config.toml
image_size = 64
encoder_kernel_size = 3
encoder_avg_pool_shortcut = false
fusion_encoder_width = 192
fusion_encoder_layers = 6
fusion_encoder_norm_position = "pre"
fusion_encoder_mlp_ratio = 4
adamw_lr_other_params = 0.00079
lr_schedule = "poly"
weight_decay = 0.1
Rows from block 3 of the image encoder, named by matrix and row number. Each number is 500 + 50 x the weight over its row's rms, rounded and kept within 0 to 999. All counts start at 0. Numbers have three digits each. After the name is the row's rms in percent of the matrix's.
# short0: shortcut pointwise conv, stride 2 (encoder.blocks.3.short.0.weight, 384x192x1x1, standardized in use), inputs 0-191
short0.99 092:519588417488493461470541536525559493568531451470462586568577497465541353435584485452426463509525513479489444381491518574614574467520552495469449546499494420527541529408534471511489424439528492441482468509529526514526545505568499545491546570483500479515477463525541553543570495458514595451593601529582539503546559477507552461522487551631491450488527428482480497564511562497463456502506420555528447553484538508413503529461413509588548486518500460477563450470442471365552397571534510484431540542576474495425560495416531460536492475483487522477449550498445593439536470501513485399
short0.100 088:545496519525425482399548483526530440569408398512519489479532514571528484537507529483513450590625482474504421521556476453504598542547493477477511524483600478396518488529524458463417582458565515443493508509558511581545526499521465570466483525439498522427449500500496510550430458435399435394468401588545495474488450492521591576568564490453671521510506508439560548434504536479603440524493479517516544422410562513497577488509515482453508443471466508502612467469508480505503566514544562517445547522504519518493500475580459486441489517462440455449500475519516477456463528440420345523
short0.101 104:517495458498528524531384538549545568491545518423498558477481521491518416491424473522475467478522498505576492470526432460538575473450437497427404620506478609528484466551451533516586516481462529551481510530469423560451543420542532595588491567480462547438503459452527531443427498587461493584514556501512441452495521496464482399482492534440561494500542459472417462487517552422509476505522532557533545497513470493537510473562501385468546522392507490496598410572612582399520578498576544498507444465500493474495407584431445543560573457528462489472476419458575553597482573540529463543
short0.102 099:508452488479555458412504477530448501441580556488500586394519487469496494503526535431393473490400552481490489536565427490449486501525535557538429420453478536440486422484495460527534573499577571463455525470569520466490586522432480543526597505502466595540477477468558480444492491434546492446446541465416484419507519534419420477519443579475580498475520465523514357457497495595582519542464514506496571462524454462443468518476475515487437483501484472555511502449556479479503462540460422428518499345447445575543556580581468511629494446428499513541537558476448564437499609482438466447
short0.103 099:516496412523514461540430518568517438529451548532631541402485549550480441448443517542454495552413528481479495512458519499360633553451539493526524426520550503495451580479451536515501518458485473410515548510506543474462578531449480355536522478565552468445511556509482547439670536489464562499447522475563565455457522551415519543451545499503524518603546480553453559548447518613489431455448501516499508466582490503492459467459583433466452523458554444512541530483487469466444520460497451605539519571490402519538428514524528491444549585492524521526463559570469550536476479586423494496
short0.104 110:593539550521559652492421444618601523501557467428553514524564447466544534448540462469517493495444485499456524499492420462482536440520480529576589439492539431457511456446475483616443518498415549402543556443558469508512543590555484489502492513544548588471475525430497540524519499576519480534555504511457541520578482565571460535541415509619483531536585545502475479483496397411470521553491436574425542509558539476536565433547507426519480474395482601530516468476519483511442523495433489493410555492472475519616496585544481481551437425476494490465527477499461518421468405484478486484
short0.105 094:540577527500493480437466465487450471544505637611480548486449454514498447464523541524505462485438455531531551506576448534593484572474577464534449454509456420494565522546506450486448548430561483421462473500593440497558515503475540540388537479540471503419490456512501561484509529466449448500435628536545531422449394472526393460466596457569528508501490468488601494491406519441519581425543485500577491466489495527466508537484595466530511566474446500569474482528502508559461487543484466559468549548488395572561588465508439581615525562500481533436535567559420578591489499535534539494
short0.106 094:505518492576554476477442499453569435537561465524481546427457467494571410526449446532581487585540473493524525463598530513462483463451496447571550512522559518430514483483534445492480522597542507488538464446573592502544452550478498504469579503522478535481525510506404429481594487474496518526441486577504500473490499581515429475526472416522607584503523386524477481453390422486507511519458507564526417482495465426409481399609477445365510474457495452570496467471495484540473508491536431444544445565575580513590514445515530611377454466476472395511524554433484472455484518434576487466
short0.107 104:552421499442466591448497473516487491506490428435500414396499501447531562558426424532393509529470515488495575506544588473531517481556553518416523370451457531523528530496510468529446547535499458500546392422507510573471412486463564572425475624514545465511523492552492508518472504525489502490561504492434434440473477413531458388511475507465550418394481489501530446515598465523598560429559573452453497503561561505465551547495516451483469524498470407449567485474483455573517452543502533471471434639553491456429459465508412562430486515405589484501497527521521524552561538484443493438
short0.108 095:476564501485516509481426492487569510470490551474468458467490558396481503469462448416563509556532472490405516480400561491445457431484534392525496451526563488428555536406493408461568544519400391452521480491517506431521570478396569543459491582472509493453502496563613478510442532562521494507471423464493536545528483564482443456400476525462492529439424460502485552529558471485527533551502502570537499539497510564492539436555464427537466485493569598535577517437483461622587563511594424537525504546577551467619511523434424549510557459494448466506524530515510554505386446498505602489
short0.109 111:617538527545468501475450489385642498528552531494538357482541479505519474588529504479409393478545554522492560342512598479475425490502490584459467515484487484489472498418532541481494555474491480541502378576502463517528498457401521504531385520458527517517549490436531502452419568556458450484510536600458465471495412467510447528497558532549526573485523482451530513497525552519518430514616620523470542500506603447461506557482482492550517537492459513510493463489412520493433475524477574493510409470567470586467455586383471520490513398490541503525468527521498534497488419480485477546
short0.110 093:483486440480505517523500515459511449485514562484542543493555449549530567548481570555489461412549548519514478484585484495422496568443467523495449475513593507341534422489509502513575552548451392527470543504543567483508530527470532529461511494575518507574495513522485473504467480473388469455489471567461579420408459528470347568505564549507519451470502469531474430475558547587540497412429433617581512605494455586501597521482495572453517544474514479388501605537592512437523532410452551540505430538508510483468479502526551511475429464573513579537457522505549443505440545451513462586
short0.111 099:463537430497518567512554467513517552586461487571515635477534471475444561517623436513468470528529448567498550540491468427448519435480515524478523528594456557425407427548509536504481520486493548409530559525536515454451566514495463448457473506467537536462419406530540437537507507489482416461596517467534535542482473509532557493452408535460437602543431580478523487586516533514537542553450484469584463445576477569463510489513453441594443421577558502446404484547443460471414540432553514492436555382488565479433480466526389475471486464553528501492485576519537438447591482528494564550
short0.112 115:536460533440455460399434410420453568591476481468498559448506523568448513444417584456522439546532538517533506471458553539550454562585475563521555402478588438481407523484429454578482585549457519490563520432567501514610425497505498573441479533504436489520512482564363553556623483596513469495454470494539553545463479424583500457551439561436475530519522488428446477422529524463502500585527461540496508644468470433498524491499500473515482467500487444491452516429525622615515442455518500463523465502534534432461525475430482515506507491505542457460417495509490415525552469510506528501
short0.113 109:581478506393488526531574604618561556490456538502509425453537610486468407446590513520499602405480497529497493494414520467598464431502576474443463534521506509540557489585520571531503584573457488377592453459521527468497460479521498587488513509425573389466459463457591494413461512523515462466546545521547420516485499547604492495577467406575604482489433474490573453429578547404451474537530502485460448458544430466460478490525481438576451546491516431477546546456558426487491531514538542471493477524515537450493516442548549456494560550509528483484488490546512483467499488521485439426
short0.114 100:484468527449514503514496532428518465571455504473432467505544536473481547551453489526499486527586473447462409497465547457522536557488541477388543505459548491571510465525482495536575609466407533490528525475548511603507498527407510444450472541486536411586550507490504448348456564544596517534571479498473473546507519525372518479536547462453517478475458532502560429457465372523580561532499504484526451488412527542466587433529426541514534565551479581497431491464505507623586389520501573407456619566446589495581459561464499478504490560496565512512566488503489518566500431501486548545
short0.115 089:483506509500533565460389516440476519666535536517547575533499469482606544508461463559537487547431437443513562445408505493530448490530541584522511485541432449511495484520450468532485632515487449495582508458464465477569519500478501549420552477576514514442446484463414435450480554556492461543493504486522524445470541459506435428459528461475582556572581566563540517482536541586534502468445458563511465439430508390394481470464525446469506409413533492455471442470492485534477551506609525506611509556478583417670507531484525489467465499408516497497436447474517489487473557456488486436
short0.116 109:466589573356490440508389516576502548503596499489507569471439582481499429395443470502554489626490562511537537507518447525569469577474504539456519497499466514372548507444552426563485584442555512509541560539471621491490525479527557521562493485503537522473466482492495469440493513525505445521444500522523525556466535556482494501517450443500552441526580430540572432530501401535553472483369485575513450496548530434369485403513446536506497447453455528558522513419491459424537528448482491438428511606521588528528489502466477513414482482440519453502522487424565505542472492517587441553
short0.117 091:473491509483512529439539457503517557473454424543480527499521582467582447402446475512485519507471487474449525453530664576556625526441498484466365476567469497569472586576459546591497603453499514459550540533520525497533498493549540529487445508399478579499520527538437549422419471504567460476501545519481486474521526556496543459609497544483540499467548555420404491388494550476481490554471531488510489531489647551525438441473520532568512512497506480517448424598450536610463442525508506547443480553526545395612457456477497501442457487523475543561500487445491516609423490531445488492
short0.118 090:503516487515508420498487548538570511483581515498507575431522479488502515551449485570485437462603500460472492432497551492598598502596474552499462412527493427462521494514413462492543587510469455519451447501427401524491460528530476509534455476575546555523495486501520474492602596524504598527553466466533562509495584481473434458500469476468532568483403384411434454532523531425509569516437594556421461470479496513493642457485593464525542521437567598478559502546473513524528520515487571519526617557527488514575453481415555532469595505518472416538520535435564537612510434504493484444
short0.119 101:447505476567439495508503500505534528480540463512537405547420437412609433554500527529569549414586559490577622483460459637493498575477468513528509590409544467494448516470484473555500586418502497458416520489537445556538563479461611559531517500529510503466507491516435433481563464613478503512480522533456404438552489557474478471484464463496606444453515460468604462507479475515488521498463488490470485507511549483473478389451535459398422420503506532497463564489521521542531534471540585489519498591539528498476489441537424473457338444465521420585526531559470515551498558446425486482
short0.120 098:536597465548523524408539480487539548547497423540475476429517525570526474490576489520485514548444508485493517579542525538404537496469438488483571536433509573460525623496511488449523556551518484526579564504548458519494531543542451520521467509422514495524474481505501515494513596429509575515539432426400474515463464451423542418503456617487450519539494407534481481471447494503468529560467413493495490468486504528525635615543547555488503539638518527353540485555470445464373532511563509396547383551499469492509495454615536437501513486592500415478544466545537483477524421555489523494
short0.121 098:554501522423475578469495513518536508529581608499545495375519558545549562457564486450571442467532546549511501547480449612474436460513425559534539505491418518421506528554470501440511490525523617459525438476525454552568532542452538482441451546504474526486475530502471547431473465528476502548439611441468555496570456469512435577599556551590553538491604461451579484563475466539529542483573487546458576441517483568459565516421458442433430449518440463557482429497555482417514442511497565504512399435534459466517487514630547478485497456468451399467480451465577415517495482488555552530
short0.122 094:568491534439475404514471530472521482503461395485536482498522545477421549564456577502433488512514564581461484490412406527480430578538513545508536544514512531472545439500526495419482503465472545539555451541421583417455462465518623554575480542494467532516548553528504467465530490575511442390433445438466405570456479498443482483445539446422521558420456437502587496480471494490526504511497540493495507569546452459403541461419441535503468482526534511467448543468512562415442550387442589553536536511532498474536444540425413529533540488532602456553586470507536501510411382578575561531
short0.123 098:515522426568499423480440526490495481592407532477585483506497546488545552467510407393531487484461416508444508429454413537486484524472440492570552419420490531467455491389500575505495507459583541543497557505431449456454571490565618485501499545498502592649442557482529586499499458488529482484578470620521481557458451554507476479510453499590519489535499549479506567465465522465500565467488443501504542475420451564538440478503498541531571469558486458561481439510454504527519452494613428398444467429537482528540500490451540647522480519459472411408569501526541464575505512593511510509
short0.124 103:537603574551525508586496482486531472559583442511416490483471479490541400478518555560514599606471418597492501457505526417473459554600542513448510470487568536556475434581554548501506503428430475513513529530533553577564501540505520494502651470463387462600538423414505474495486460470504474435521504452532541427518546517489417468491440479437456508517464483577512495580539491463532443417537511537506512557500457477514527572576528523459516565505520482544478542529604492463525525497600587406525454362452631504481518542522551473463440466474549520426459507514540470437477496544440480473
short0.125 101:569474409514517523544452480513531591560517582474481481425581522554534571513542442541499510444490530543511536507425398532560400560508466562510537542476475503569533518523487501421488651564521505586474542513493462453539387516431464443585547451474449438463419460414565541512478560552415425545426504441450553505589553389530437548464499500468360501429532589469539480525561512491465576484523424556507537533473493463504606450480443471566469492542489438522488532510495517495540492578528487502506507598428508573503517471521518467507431396511500505594507459528529426517507570505477526432
short0.126 099:534531509477548514517490520567505490439542504442560481501500546499465491513507482575508434395515441503493545446483592497603507456457417528490482478528526571445564533518561544428428524555470514495569413499451511428528335541473515484433523561433418496487464475554470537446453419573524551569550465490523481533557530521503475606471423582426492492555534580528355496458466502612528473461449479520538590521451483595484582457524509512535594468500532485516468422508438466509472460504565577573461427422493529561497595484467537472473548476474540402507392513525488499456463524517527627438
short0.127 102:456533478532554482533504538587503521558476527485524487512506460467471552515556540472504518507507430516472465537495490586529436438524625408564508538558499434511497438609524485533456582519533529611384616533450531498491423498374573486368512535489386488545546434430442524493521490599522443448468508456550442549502637474521466434495489485421522512535518498419506510462513523493500483536536487453520462510383540461510445530489447556510382588526552485553490487425424530462477465438383541547516485476470567460463520362477502594478530535502511555526542557475491492487458430501541540476
short0.128 105:553537498463578431464568494474540486466470510486494559566537540449524491512548422414541555553396423443542503499453417445389435500555553441557430505547454548484529439499470466496520448519460492436541443518548489622548448482466443495443605431505505506459482477541566494468470452509495577537510600586465470602554538575465577424461430495495506445554422553512425560534512471444529471520526415613523514497434554494539493516556502509553470504578491526511418546488594485462437506511510436459522397446554616506588487482532527568592445581543445477472453422482461507455458516456526475538
short0.129 083:531462562433567561569497534407571493430511593500464520549512473441561519450425446527549450510438498510485532419556475552468517542452515542539522590472496532449544439501496528542432432604534538470492537506439594534514450469509450432416501428565391485495578603456517556507464515484461557506440518451440512538532520505517475569452501425499560477535578457590472455483495538581374467400513489555577468546517463544551513513448482548384462422498389418486581542523423535520452452442458525396571514509473500474596533461475541558544524509400471547448479459485519466483537454461466520539
short0.130 109:518548522517480496548545582500524418489432468459555470519490425441548439500562512575533623564514564483526540504581586544582509484455522410520514450417459451435520522574403514446399549579449461468572499553504405545484577539566477594538528553520534441507457510433447486489507428482494538531458477513467468555482527525493545589463446533421506582416536483481457524561571501446431450421512536518525521488500557506437500500401476493503350537598557505478504541406513478436426472456631469411418452502463513489532543505504518548477489556508462460503445488521484568472550464511481548600
short0.131 100:494484500568490469576501452514539494564558441415573559378549570459400469503399493482509532430470554488516523529511444491476473504402458559499439558478500533463450562546453464531547456461475520461498554530522485594493446432565534564562553451509452479445456525503426511572427466464555417566533528536505569555516547474551503562466462626490485528545446488577576525514510523430399549517472481474546585580577424538567433504584602443464528484488384476555485636577461493478507411558558427461424561437475486533529537493466490435526534502513547522540513502529434517522477493533565473544
short0.132 093:502538606501479457470530417447427463466511620470529400544468483555496551540489503518524569394421563546489500436515456534492427497402457522477494492430508459530443491512443486484567483474503451461469453489541528444500442494543493488610460457463459432550507475499510521493555576436467541406606482549518509420558509532566414528497504441581551562530517441578538456387421501591554530505420548497509484495481492481503535523515516522438499434536410472530521570411502505539510538595475456379435512662527465556452462512479545510586515489476484629530430494479501464502441509538490503601
short0.133 097:532420498448547459428444466512473475566504502549578420581422429453554535556494505561516440501442457516468522539447490499407477552515541528480592545475535489533537484561526483471451479473434480424468498460494446434463499643432589519446502560509501549532497505582500415540456434486499569478583490544475518541548481478507524507520485518460431504466553481493432399441577355459592500512551501406463498443485534527418508480437640445471393394455576515510439446496468558512515490550547574439508429590595485519486528502533535577463484467484540502535538466526525453473538397525478411512
short0.134 089:551443530481499473516411470535429504560392479496490565489499485486494504434443476510533464493434505500509439515521540575530554446504484487448536499469516495529496550530549452496433538470513479487505565463421477514399548565451559523523556355505537521544425626462543471530498505519513577519479510474545361586450503544444520457394505498426451428523510423536498529477553460440567551544563467539507552411581504581492565410490401485451586390532515501508563534439460531444410509509608479563583435458462506493457434564545439403586509411422524511525536481482433580485516514488487528487
short0.135 111:454556430418507520463474504415578438464513499600619461491524460465430621442461528463489509498512514514571468482539428432399497510436553504549437504474462570453492535433498480512605490523477509479497576535560531572464470409512462556465493465500518532503560518539554387492550584526422493487522554520570643463559496509545495540571454492529494428492571488554539534404454511396445470549506559581461504431537446567474517480498531486558443573545414609466476575564537512462485550494482443452439434491582506522514527487504459503440526429529551482560499409515574572482486540531566560445
short0.136 105:540570517497471453498510549543438522530436475450518558448519555536507485630440514538468465466424488482527480482592559530583461446614489548502532424527447479488500505493460566519516498561483556575519442474472487474450548510530514460494595515514541464361579404522563500421592542584378454541519502440416477575555539514561513478482524456533520539637472530499420496552503465515565524481492542444502499535503402451529470506483590541454547412508475483504459464483419438559509458556548507422535432475485476595517410465447580569461433490422518451471514522520513538433381564414538504503
short0.137 095:478541474510511451519539516389517539583528440519439541531550441496502523416456538518481523528540514554477574479496471368531456489564505419509434539504459525573512528529540528492493486553503534551490559555456525482571437485326530506480642429550418431580574543501563591474606507416516536483420611543510432465539498521541619455508593446529603525514496488574461537425544555423480491423582562471526442440487451441501478517548499571537517511509441498434502526511533494425525478479547502444535513537523476486541509471509459503578509552576488521495381532518429488452481475423528444531
short0.138 107:478524490562551513482535415586391559526455495531520529481528526426553459484504498443482606548340583569502456442451422476519530441490502374457484460398480428480438424416567496459533527531532545469549512477471430453544614541463522496463485488559526535537459581573384507505530513559528529475505540589531469471563463433487474512375511509464469454469482369513514469587453545540435474522540482526537542442537530527435561485434493505498542486549463483520432521488507439527420599464544498476463492547435574504540554490437513459548492518414472452494450567524482471518531534554490624442
short0.139 089:459412470508479554583552459503415525490566525483452547433441503575480508562523489517555411433560489410540443488490555546529563436471545453399521479565498411536543504550534522622471581491446457481487399476433458531507518449499525523474518518408493478477552443494551490554427590524423448488496466458539421458497433487526468502496522582438444459463442522548387482536495513500469548570445457530529509452547513567441529476459433492424584581539475514558477439552432492538468467596369512634480482417464492400471542477567495482543554541467580541515473572512532534537496544445521563446
short0.140 098:551492511518560558504466492601529480565454562517493539524506447583475474513504482533588581487462531566463469466466479489463494410565458452523475459522514476346449521564522511517426595513528518519517448398551472468490613474416442516454478506507480490464414552481414500457549497493491571495419480550493557540523528532536543529573474523453458588496473480474501401518520494411484478397452544502630473570597463552497426509445515475528560420563454475438479489446429449475421523547569559554507503576529474496595535502428596489471473430495610406441493451540496609500548492533507513575
short0.141 084:487423527469490555530502498453552496547483545469574488582543508497507575374578444529555435434481505552520491501433476510484568547455385515475423569533515531519548443444485593421603536560465517522493502475507513398502557451560550553415518446410412489439476462439495608545480508539454596462577496514463480540489456526523564469495457399532582567395541431450502447418430454529583474494485519480517515463510570544489566475566503521545558415492555571472438492523438567505456559421605448556512509500523479520485560506521511481528516500414454522491508468479608473492446384542481542453
short0.142 101:466526546510505530547527593424487462530563487534559442411489506532556423472456551558412567496450497531541518513451503564497429460467607464478565529544583486501470425493488472409576413525535540476574449552534486446540491550590511540560570493546502590448518569556503504461575530584472455465487453545475583562488498436473537513527464460551649538476498434470601458474511481562477524520588480484501483490437441507534474548577594432460565478419456491498528605413505521540540519566554493445468472530544396476376533597478429508513486493545574444473520468450507515428455526592489524494
short0.143 119:436610552580555506474474425607531462529537552510472497497581514386584537467560498540561560403499523447533473433510405509506449537471492425429507536456443550492542534489468572619540525538493404523488536406496497487466490433453514499540563507492510517567547539512427508535529501511558537532435463469552555509482476560531568575463603505499629509530506535478556509473578472494470489383417505525503573491479438473433538466543435566511535458518487580550523446446506465478445467405464559519442435522460584610493516470495528513464556421480559448514435412504454574474470494414406507466
short0.144 109:438581507578464510451470475581540565499517459407506510554488507483406479492489522429435479597621513553416514554409562492478506533463524477516512431487634469436530588520557513473490450506553495497518437470474484480459493563506554578484508489470487524588471473571505579506541438460408491531515351506543464463440442532475497467499556516512442532427517587569512461544538478529567458526558500608478600575456597504542559525494507436544413578484592485451530518629465504444459519529507522597548488601534505475427452609559534513481487445513540523521507455514487562499521459452480470448
short0.145 095:559520511476533468547471569434576502453481502545487488502427520510555447557475525443487490490470487534481537417526613482581585479460460473576426509596573520422519539562473540555427518474556418496451488433543458427480574508483439518613454592443460448440460508541591426459487608461480393530503518521469485529491516555439532398510485496540587551487514473535448561418544501545492547536445454486474555452433499517523460409558622438537482452453554518512467561523443510624460530521427391458476470578496537499608489427493496491501475545478460531464478485524514576523526474567409446434
short0.146 106:537534465520503503555584537534571497470517564461485487476486574566597472465431429550460478529443493538579524537621471455481443535514469533463473522459498388447612476516504482524530478538442442418507510460511485655562487521495631499460502612465496506439513527479550578481474578449455470553588525430555458495504515487538502510470505511535524405539474418531491420516601514438563458441401555541415408553515564453459457590490508473463501476477509473493423397463504506525561510534557492441517554587567399518515528444498503579440545505500519511491562476486500521490596464426459453409
short0.147 111:523589470573509548491419431450481505503483414557434589469504539567460444479417515510440439532523505472525507475496561499483473454539556613577512452471484524467445515577428542488487490526354450475483484492492496455458425483545505474515508553503487555492439517569460558553413463467583565563523563509426404588539510495474544434470572471534572515496392481531415460483464482529633545446466563560505524502539499473509429469460462588515527506506511599453491440552548505433476553401439448522486526518557532455567457509390423501421492525431462498455521577457541489538404515485488507633
short0.148 101:481459490460483580467518453533476555536476484521493489497494486629518502451502554525449493517504492552494517426594500490495514453508354587406518476517568507539460546475497561506471508496513534487540534535493553504549402406488543475456543522473514515502471646532413456567410435493551529396539559577531534467488453556535530479505414622512512546550526387525482414504497488530550451530428441477457501412535552531546526494535490536550528469521564381558503629514509542608508557542465437446490446635524504445484407435440481460546522487512438418572469566516489536450545513454464454473
short0.149 108:405557454488469470534487532540491496512410480514436579580496574503511502500473491514455529532521494533506535394459580463541554447634519556532475425550484436504439467424546579528439549451599547535531495538432476457501543508544584573578557559548587508480588561537435514466421578449524458460441518540540509500593577476476451503510460476538467524516543446520528400462543571434484481506484442446556493447469533507536500503443500627541446475560582554457502538498519419425590594486523504395513411532595458413519447504514541509523502608466514451509499446505526493538453460401498539458
short0.150 112:485466485458471513532441573467572561517598480524476480522484490501477528463525532459506537495492448592512507495368592447484438501533505577450440490544535550540545409531578504452506500481476425411513566466466495500554511486537523434537385428403558587373503510483521502486478513532433498433464476493554491606554497637448558463459464569528586364426508519531519431524588497529451558464497420444505520594408470461514485530513504476510439494508484557530396525536516471546564443623542530484511417517467492498473623513511451539481451568482514498471560482463471472540409535497515468421
short0.151 114:466480471596492489592473522520535570572545518507500520499445441408533481546513454461451538575550552560457587433456491480532532494527548516460544443401576474538513522543521475517567524431529457526510499449422525470519538420543519507576505545590494495484448482542501539529536529440612503439505511507376485484566505497497488486480496485468475503505440437489488491575382474487480475483488442413544555505519416557525485669400412512486454460523458531552629404472518465389429520496502490451488541413535512516436561559606421490553433554464550500585494581424498590536487452513494481454
short0.152 110:482508502530556535559521591474499575482438537457534458566524501406508484489453515487552448563548507563514498428477404480546521477496461508486465514542477544509494538522488485444522568493535485549428483471573395592573388466491593522490477546476506523514469498496493462535568536536507497482501575489489477513433481417606426392543552465520588474482477575584462503488524474593483550589509503560501475518411416525519578616517410481457524579543469615506417430401504600529505496434448571590476424482477463410468481464523508500614428477404467463525455445453407502495522541534549504539
short0.153 093:533453487544529545536524490501404487569511538530529625566596600498551501526529523490603483419405548519503520525569424565545525474503513547522515464532516473421435544518424588449541466538434516547562441445523491486566517553569522479482542519463454485508541506471496582542552547462457500509489482472500527491538517544416504532499445491628571523614493565481504502480557509462567515547584529426471558556407414516380462480424423444434417494524439554539436524457423483460503481498535431473486575628459611519449573499506549513545507494522567521579539539474417524475562477461573512459
short0.154 101:330466520451483508448401482542434474530505494467420472501514599440429499449505495489592515606370509576553520496456551507533535514612490496498611443584524515452447497470548472461564500516447512427550567509498518533437516488461534544498509473508450562490484516457582544535454483530466519482454466462482565517438517478471482524484428587517514442588557512464521527546508518532557489518517427475567572536486487533405576502480480420574484411478538522573538495485491583517557589375567525626508493405486481406446519496471465463523538447493477390598481507577466463519449521488480558540
short0.155 108:484491494472521510540444512474454499471469416601570516453562550513501464483464436493427445450446534533478571435554528562556578475423463586474498444553571526528405553495533459529552539449492534630593553572605408455495451501385604529469434573470558517502490480444505491461484549491497430487494547589547482414504529418542554479539495544631526537496498513528503411426477465502447429423449469467511513570490532535515577556520545481483520462562505489513487539519438509607470436549526471586531445443435522467505427578546459490532458404564519530528543519535552475474530574435486558417
short0.156 106:502413550486445471439469575444467439423527502578473546424467580519550440507445531504496438517516437477500515520455470416467517534508434408474512394448485591462431432547560529425507474476466421454538537549506558463547494495449470503431613580498424566467568564499570591525627542461496485472421564425585450562500544565506498469559531622505535491520529479401527532511555465546501552469436400441458555503551545518500515481484555494512528506471519516527513451472478459448560550551479481485509483501600536493542583447578510477551585549507398422493486526519485406525591454539525445561
short0.157 100:549466494493485534510490424397459532423528582557464497385496611420557566553492475356542444457426449556479542579429534528434526492573503545383533502600528479485484556505483500470446434487467531519543417494466595518567469515491597455497568535467444512531525594514486527480459529498501434462542516531465419463447502582441537540498551525481605480523456403563468436504563440612494519478466563467479531548483515429453445506542403444521523578483542437507431536494517520551463429536470521441491499422472430549512542542591605537537503497483452528556411465434483512522531469465468504490
short0.158 111:510565539478490504525432400427465561502459507490538494472549503527525477458540458543640425502427538478500508541523492415521506523671550539480544419513545556484476549522572501516541474549535553501574533546457473466447533523525479452599517463516476495525508479447529454499626459520517617376521487470397494486518475505530480514585453478528604536474548480521486490436472394468476414507467441460451489578522505483445465509496516485407476419500561511475470518546432524550537422571538443488517367499409541524431483500527499528548381450552468593549441584496550443570466443454489568474
short0.159 092:417515495477501458609581455604472538407545507519483489525507575518526555427456466496438494504526506509442552474383562514549452507518511470519466457660477491475509635553498568582506487419541522421539529464476476456486437549428538521505497590567518513530574517600467539560401446478454512522441506459558535498441485483518426549511446495561533447534516500579472491599499507498491470514527517546529488439506454473597334494478557493419451555467550563396558521506527529566501496459466582493548455481464495462536516503396456434479517525487500451545556477457497603554593520547475436479
short0.160 106:523445522458457593426372495463478486505545496508493472450568508476470401570528459513449486493477436452475395472572471514460411525551457564515493536507563514633459560499495545591575468426514378487511438453506465586487556608526497477491501574531590470591478549474554488521563524503520492440513507521489523456512466447591441533468499405507549542468551507498495511516492384467464458501572537451451556415496486513419477504479604476495515537524519442614526524537433525484442485432559598503452468580471464507491483560455561447471561467640484466438504508499510446372471444459514488517
short0.161 100:437515458481527498562490526509471554447518537548506464508456473447638492482419510541471472466510454522536515473534410578521508491499501485585500468546466507493471456498413538488554495532474463356479546481518523532471508447466504455621453537495399505494535431526522539431532433476527524558552477446503465550470522546545459495486507601425362505478404506541383406508499489443442416418442549488423543479501457493428501562500496532434474531562429462513517551520422479544472449480539618610478565571424557473489418424446611496479491677487491517559484546480542543478516469499500494474
short0.162 111:514528541400544472444480586450572509481512384454556456502484537570602523471444480474494432562558445483524423450487574530574400520531473483516477487405502452468494457466532523466540587475452504519625447422469530562485640512647544522544498509541589585527470467569535575536577384568588471493445433551456522420440507536507518498471483441549521456467517541436412537509586520500482512501556573549507428502564544491471464444518520459463408458465508443536478501530458424556475461459499471533578490506428518575460496525560567504525469435470459480457504571477479447566463469526456460516
short0.163 109:554493508429611595489506484465538627506551470450587481526494531468600500463525521490415552486473461596526518417392559443539430511540516462544487529425459531547535513441505540560563455505613506427441522596527363463478527506496497466478415465491409481480518525550520550524424416534516552432585540582503555447488481486548556535486477436554434507488505481552440486517432571475526519533441554457394456475408492520501482457432466557515530468505519466479430388446439519486487506507575577460484444498540524548473464467495530510512567526496515516401469412602406424537459462510476454516
short0.164 101:547531570458452456516490500518481490457369475528489520423556469466511620408520560482537533491528543489434513459453452580552458548555411508467465438483532512492521552506529455466479528493506555517505518507530575490497598507483463548536426587542541605530483443517617462518508535525572493473441453465394501381439477514442489480485488389493477500466533505503447504512455526477465516383538646530499497492549554528519488402396542525498551488566564522583533480521515572553471439422476604550578534474503497523526504539526566522474516529517469578609527572513560518435444399433519578407
short0.165 088:506524505510378571466521504544521432505409536604482425464555432495547504415567448474431521550465409450503450511552537520451587510521383473590529445490521566510498427465418536384580567558441419466478530524519543432465382523569537511504510509524470496494515497539467528484468448478553519464443470519441579411377508499470541578390489452517416563561479477509534501589433542538551480542429489467546480539469504483498526544519483556515508543514561464465515544425423452427472493518410516570473502499480503563553527463502470444558466575522532444525483489499469425495363493600460482444
short0.166 104:509496476491492449479485480525438475480549458464480493465542419536468569506484424399500518430398458565428482540492590450493469571586486556555441509454482557538430447478583418466445463494548533578548569511550509605423518540512531513639518450455494491567499489438489565663511560567487482482579478570478470485575509470571538526510534553430442357532480446485495489431510492568559525528500466590468540478411477496522451478558456520513411541504405414462497463480575522453502410493467459421532503453469579582496527496497539557467486541485490547520516424433455588439542512479499513446
short0.167 101:438486493515450483422536452587532430481518434587539559494453478590556510427527570546515501438473539436513509452447438471472594532464513413446449478485492597498419633522424536499483486461517507564524523502515468458544544500447514436503538451454485575475548428540559443526408558401492531492408516493520561504487427533434437479513533421580465490548445499550444556461472409451558452477530542503499487570505508540473491523521527523562556498588529563504561503534448475494580423488583455486527436585585468456529518528482538444411575598607642495440449514481518490459499504582428496492
short0.168 107:528441542485446545544497457470438520472436511578507501558502428451517454519529494461586544450460493542568542579453468519427460545507436473553564426468486521421544377540485416466423477428559445454485431494446536503515509471586491462438483537591570421420505435465434540490564457618454485494508389473522600579402491525540457513463483381532517565505428530628533604478443523535459525511544428452554500463537553477423494430510569552546440518537501402540484531471493555547509436454517555557504470439485524487453460490452544513510535502524596561422451526432521526434491490560489496497
short0.169 092:475514491531536486517461523481446538538534630550484592462514555586393458546422481485459460496412515587533478533494407481405485524519429574451541499479549539464545454422610381502507513548516403512527444597454466461504559393495535524525534468506522499437501520525457505511511464455570486480527428464493467419534458565532541536635453490517495469494527481472447480522447419451484462517425491519519428440526451509542489510471473617481561612540501563457422448615550491477499543522503486412467459612504483523510466431555433472548551519461514501390385494569447539532519490458483500444
short0.170 106:482539485420523489540569447493503548563560555416511473481471583553524516526506392478570456339490480497616475567513479466516490503427529458538441552495498484445503502569507582538560628487445427465472440484507460420468549602492431489531503527511491561496564515515503511525536542506518583481506522511546560390508473490517445511539466457521485443508488594481572516461428440545548538499575523492547535453440530412533515349365475451504456628515590468475535469463502483586564406592479510425527459481564530512489523548464447574429461479491565492487423473567485496512473456469493489452